config.yaml
arch: "dit"
model: "image diffusion model"
dataset: "flat shapes of many kinds, plain or patterned, on busy backdrops"
train_examples: 97500
image_size: 48
horizontal_flip: false
conditioning: "none"
objective: "v"
cond_dim: 256
norm: "rmsnorm"
hidden_act: "gelu"
mlp_ratio: 3
head_dim: 64
fused_qkv: false
qk_norm: true
inner_norm: false
patch_size: [6, 6]
layers: 6
width: 192
positions: "sincos"
optimizer: "adam_atan2"
learning_rate: 0.0022
beta1: 0.9
beta2: 0.999
max_grad_norm: 3.0
max_steps: 22700
batch_size: 64
epochs: 14.9
lr_schedule: "cosine"
final_lr_fraction: 0.05
warmup_steps: 1130
weight_decay: 0.09
Rows from block 2 of a small image diffusion model, named by matrix and row number. Rows with one number belong to one neuron. Each number is 500 + 40 x the weight over its row's rms, rounded and kept within 0 to 999. All counts start at 0. Numbers have three digits each.
Before each neuron's rows are labels from the 100 images, of 14976 (inputs lightly noised), where the neuron reaches its highest value: "responds to" is what is common among them. Only what is clearly more common there than usual is listed. The data: flat shapes of many kinds, plain or patterned, on busy backdrops. In brackets: how many of the 100.
# fc1: MLP up (model.blocks.2.mlp.fc1.weight, 576x192), inputs 0-47
# fc2: MLP down (model.blocks.2.mlp.fc2.weight, 192x576, transposed), outputs 0-47

responds to: white shape (45)
fc1.377:527487508476482558563501456492420476495469569532528489464512481512522468482492485493484497535498534521457519499480444517492478482563513550591538
fc2.377:511441467546553508492517573468589496540521566453484495494507517508451439460509449491487525516501542545515493508490503488507506475577475545583524

responds to: orange shape (60); its colour: orange (27)
fc1.534:509513496527470563479474495449524501495511547501478545498483472509523457503520436449518457444521512476521477548504439557511536516489477473521491
fc2.534:541506529498482575526501493475468511479475559511509540473504494521548477493487477524507530431512498447565498449521553427492428499479476473512505

responds to: yellow shape (54)
fc1.296:531529473515506484548507488470500518495522415376542535508501446446514512490522471438498466482438521461499476552534523452509564486546508507512413
fc2.296:541495465488489495461532478504515500474462461616507508504516534501487493486467518553525548496478496481485446475474517505524480496585480459516592

responds to: blue shape (72); its colour: blue (32)
fc1.538:512542484479469490494438448528510482485517484523446560542485487502519545478539554542483495580538482478571527543473488506478461501533512572516462
fc2.538:531485491521406570547530486525452507509474475458462568537505535529537543450505591473512457575538495475511478512521467484462506485510490520531555

responds to: yellow shape (46)
fc1.52:512442534475469470471500480505499506504524545562512520483430479516495519445421546516487478428498455529511455537537543541522366467466480515475481
fc2.52:481360495504541477455493549486517489519507526433452494450457516515512549490478494477500517435509495509543549476458442510564630497470482480457459

responds to: its colour: orange (30)
fc1.394:576457500524502504540511492445426474504489511449518392480506469525515515448456478473474534439511456493464460461452557509458544506427473514507501
fc2.394:524423426477503516536485474477511509492543564510487444457491518496453480501419529552483487409530444498519474526577481507523436496466471492475493

responds to: blue shape (99); its colour: blue (67)
fc1.32:495548544463506495500519505473504505488466520457515495495480538488464488449503473465478494566508545444469428551484505504398496533521537527452450
fc2.32:499465361577508476514520501489508521499488490595486510457517469525583483464546503481538466541531593519488517467470502492432532480532468551454576

responds to: white shape (64); its colour: white (27)
fc1.432:507508483452519500456533525465479521474546454505460455461470524459477552512518574465454498551553523470541444403458535562449529497542525531501494
fc2.432:490519486560537514511480526520495516420529480518531524486517457511502452531490440585496538506437517443489463389486550539569490497524486501490502

responds to: teal shape (49)
fc1.94:548460530524501516488484524474545470479521435511560579513380487510504497482445514502513451582433532500497491490512454535545480466496487494492505
fc2.94:563502550532473491484452469459444537530478462482535578509405464528518475461469533532484536562448511521484518521464548467492468521450516489531436

responds to: pink shape (61)
fc1.475:551575437526520536554551494503465492445468499490528528540493349452518482557527497524495499573474562397418496518513482483521553477559508467492517
fc2.475:577448530482502512440475535470512524446566510488486465476508611481495490506518496416564450534425558386495480474498480527468469563508559487517626

responds to: yellow shape (68); blue shape (53); its colour: yellow (33)
fc1.408:442566526498488477458546508469477531498460572519491506495593410506522507441534514503542421431474524468499456466502501413503543481545536615521524
fc2.408:424548489482450525430529496514496497461500514511536532521560572471510476496502518504464594444499507430483506491515559586493470494565550607531439

responds to: green shape (71); its colour: green (32)
fc1.329:501522486543466574465454474525488464494478505465537447492467544583513491498522443467497498506510508495423502503471482479466538449553502651483487
fc2.329:472506524495502547461491503514481532556519517497500461460504468546478506509535452515400438449500448483470504480501496539528529552485471634499492

responds to: pink shape (75); its colour: pink (42)
fc1.76:523497471452491497470532541430530501444472632518467513482464467496467472462476524501524457542516533482394493504510624487540437569578494489458535
fc2.76:555557566499475584541585469495460491466471585437497541529510494521472526501467466546434478577539488516483467447474462492516513479592482460497434

responds to: blue shape (54)
fc1.509:521551460471555500445476589534483484532539409542580544547541454567525434469573569542529486495498465487463507466493540546482518460501542413510542
fc2.509:488516539473478479423451501485557531478513439412535527516498574515487474475527526465513530505506539482488512531506522484509529503488538499463467

responds to: red shape (46)
fc1.257:493546548542480565557517501457427497500474448493510468513522469449517577558497430431494434513529529515493475498509492407449430508537534523478544
fc2.257:405568432447524518537527466486531479546491471499522479478540483515545556549529482508527542507495501525496499437484490546538539519511518489520530

responds to: pink shape (60); its colour: pink (29)
fc1.174:544463465515462460517469519500514492466569468521493510453477586505467458513447451451500480463393470501431506534452468538490445509449428452520536
fc2.174:489496515478474517617509487517484455484467544466482557533486456544553482524459439577506484455502439542522555474468415434434561452483484543531440

responds to: orange shape (66); its colour: orange (34)
fc1.313:530413458506520537517508516512479532563446509472534521481491519482541518425468554532573531518536451464468579383475459484523428536433562527440578
fc2.313:336606550504459477474495544488496485494480571530474488471498546484455507434490503561398497439479469516523555420471498487591447479426516489543453

responds to: orange shape (59); its colour: orange (29)
fc1.519:526478532515505529471550512464408451483528485507520517421516516567512543495449483477495461519538498513457503527517609502500494496521532509491498
fc2.519:551468523473484475525468493522435451480531490486487476576485540451510469499557547521512470471467496489486501536499556498455505485517480503488456

responds to: orange shape (59); its colour: orange (27)
fc1.476:507486467486451523527493455518527542446533568476465496512420524453446456502558552477519549510448470475483482532591452481543600495578468486493476
fc2.476:593473504468449456510485453473534516470519454580532504515566498531439529482487465462531368491543488477521451483578451475452386509479557493534586

responds to: teal shape (62); blue shape (48); its colour: teal (25)
fc1.115:494463535562432449513486490487523495452536432471479488470487535463488512533502482497443476507529453566522494509565441484476579480467522469462491
fc2.115:545468517548433541532507473495500478429529458640514487529520468481428494527515515520541472496530465515503483567528533504431419501491526460507520

responds to: orange shape (72); its colour: orange (30)
fc1.381:522458515496474577525475497497508522560425534475442496421437481456535421549523517550479488537520546440500386494523513504556499494535524517509507
fc2.381:596443568501499477471512493502499554534440472532510497502522488519544484456495520468529496532488507468510427440464524485351519487523505475484510

responds to: orange shape (51); its colour: orange (31)
fc1.343:690417333433456508502536545566515532516513509538516505480481520493523511503560548532497504541467444446482508458490458482525561522513512518520461
fc2.343:590479492559452520442439592437615558576568446465423449495452464479521506530512526462499490510485423514486496532496506485528501500519507494492483

responds to: orange shape (56); yellow shape (46); its colour: orange (27)
fc1.349:525500489510516493582437544522496450528456509351546484537539519449489564530498404559427559416444495487487486488511464590473477469538518416505540
fc2.349:520473495596585464529458481476546522536489456657498464535524435526559579525497468412539500442468455530477521504412448383495503528568456439492537

responds to: teal shape (91); its colour: teal (56); square (32)
fc1.122:466563527499492460456468484519470437537521507633497527519497486522501480627505459528463503427511464547535550586464487510502486426468480482583465
fc2.122:546487556478508442442498477494504530468469505436495503506522441536540505655498485524602516418501492450499437462506488510480512645452486451479576

responds to: orange shape (59); yellow shape (54); its colour: orange (28); its colour: yellow (28)
fc1.216:517469478475486511512531490512532499506434540439542525468526504475504454444507503454448499541538468576629533486535526554495490555481551471476464
fc2.216:590464511537466497512481478523495500544480593581504515505533418465466441353497464617480486469466448530598550426498521519486482481455451464438581

responds to: purple shape (51); its colour: purple (30)
fc1.65:507446487494491500495517416481582497523518514552521403521543492518547545481549439553436485529526496496477481503477398429529488535520564571444484
fc2.65:528472451545545459421503550469455519506481567397472435519527518554518544499541469440524446509512527504545496552474531552509487484511506524436547

responds to: red shape (90); its colour: red (66)
fc1.172:504558532514569491469465493500472519488551506474464454508599434566506481539487495479506403427519534507545516543518506450487575598566536472508445
fc2.172:507482466418548513541539467543455441487461467525520535486614543617533515567461520461514568412477516446503474440501511551471407461483526466456532

responds to: white shape (52); its colour: white (27)
fc1.503:513489482579506489503500507506491460513566545423529527458507447497668510509502467497574494497519502375382494544510422449520447517499439501495492
fc2.503:490524563454495521480480497500494476532578490457468472555532515507664459488504509420446479485517501346480485523528435485430533487555545441484500

responds to: green shape (81); its colour: green (39); hexagon (32)
fc1.418:514441511500505565467522444477519534453519431518560522511541539463506526509429526512469474499513424513495486457508427543560559474522578378498530
fc2.418:529379420507450454556484464522482512484467573414457505494476504508535475487509452457598490492495452497505510502496463513456452617569475425478484

responds to: orange shape (45)
fc1.424:466553513453433483515607555533543519447469429396462499514553567481516467497496511449487434516432477517545438510536525577455444518505410450479520
fc2.424:474499539450563465459547462510481509482516505594511472505560439439486505498471502642569584508440487492492552510500508424528590469475487476481463

responds to: its colour: yellow (27)
fc1.224:471497516489540480517485426525529478492480529440518584535541535444471479472504555480565453503445437512474456527469415512506492503518464488535478
fc2.224:406545539494497468496512562527468501543498502569544565487536470464524480456496552457506540474384448488453519529471524513505530501556453504459493

responds to: orange shape (45)
fc1.425:520481466496526426520532517600509423501503470456524478511514534571461519486568440480518505525543491488553542553544543523490532490448654529497467
fc2.425:523529492476515417532540492585498574521565482541521497488496484564523490498559466503595498516525476480505445460526508454508476503395631544491530

responds to: its colour: orange (27)
fc1.524:484544492538517492500528478523523512514485534526477526476515460546500491440449528497479422390500503496480443524508498534520467472505493518498532
fc2.524:432499459479581463440517544496504524489490439478521533521526490540503508510445494538495567435473493524514555481487483479494540503475479520498452

responds to: orange shape (47); red shape (44)
fc1.294:534504519515502415527507534496488477462603492511501446475523473471473565496529477536469511491498488527470571486510477499425481477471565496488487
fc2.294:534391384573539546517493495479493451460586499472489547495492538517486446497479561496499454526489526524506551559467442510494533506460472472490525

responds to: white shape (49); its colour: white (25)
fc1.189:483514532489504491594442499467475569528591535488428486383490467504484485525493471517527521509474504401514459557519442522517529488507498536487486
fc2.189:458534515509499493422525504527474587565562466482567512633488540492499489511493508529467482525538481402492464565532428515489481493481503438506472

responds to: green shape (50); its colour: purple (25)
fc1.452:549427511473501548498513476497485465431530462551518526450427556464463469531493522438461520550558540472542547493496486542559580451477515459478472
fc2.452:543548557493466535528516486535501469462485423505488528547507419567491459495531505516507452581488538446524478529482498430366419514453492451471499

responds to: orange shape (52); its colour: orange (27)
fc1.282:472476533474505562524450517446488517583455491486511520516526516501450489512412530533531492524500587492528544479444512565456452506449608524499463
fc2.282:577502566546550439478523505533481514569439476530487465487504513555486499508568489493470466544495539472546516471439486519533561507464425479473561

responds to: purple shape (56); blue shape (45)
fc1.514:508489540522509521552514492506517492467539469545492502515511413430501453519526425473501447539548483437511488526473532509500577515569511389539524
fc2.514:469499484512508501574475479528477488519511521475519548510505605546459555412516496515488576524514453486492526460487509502512498450526501412440470

responds to: teal shape (54); its colour: teal (36)
fc1.87:538503469515506498448550503456517501471548519537501491445663546567503500492518413524472543489460419550562431528447516458502516521524526545531432
fc2.87:553462512530554500446510582434532523527517482457482485426596455533442505490485434509502471508497456524535492456562462537527483467574493549447519

responds to: teal shape (50)
fc1.411:468606484511462504479513486505502528506512467501532412528504506513458475535447475465476512398454520507508554519579436524477592450486529516504527
fc2.411:446629541431511509578542457549480449538466479497554483531531366535466480571440488500509489430504522490526465511489533453511364543524503503528523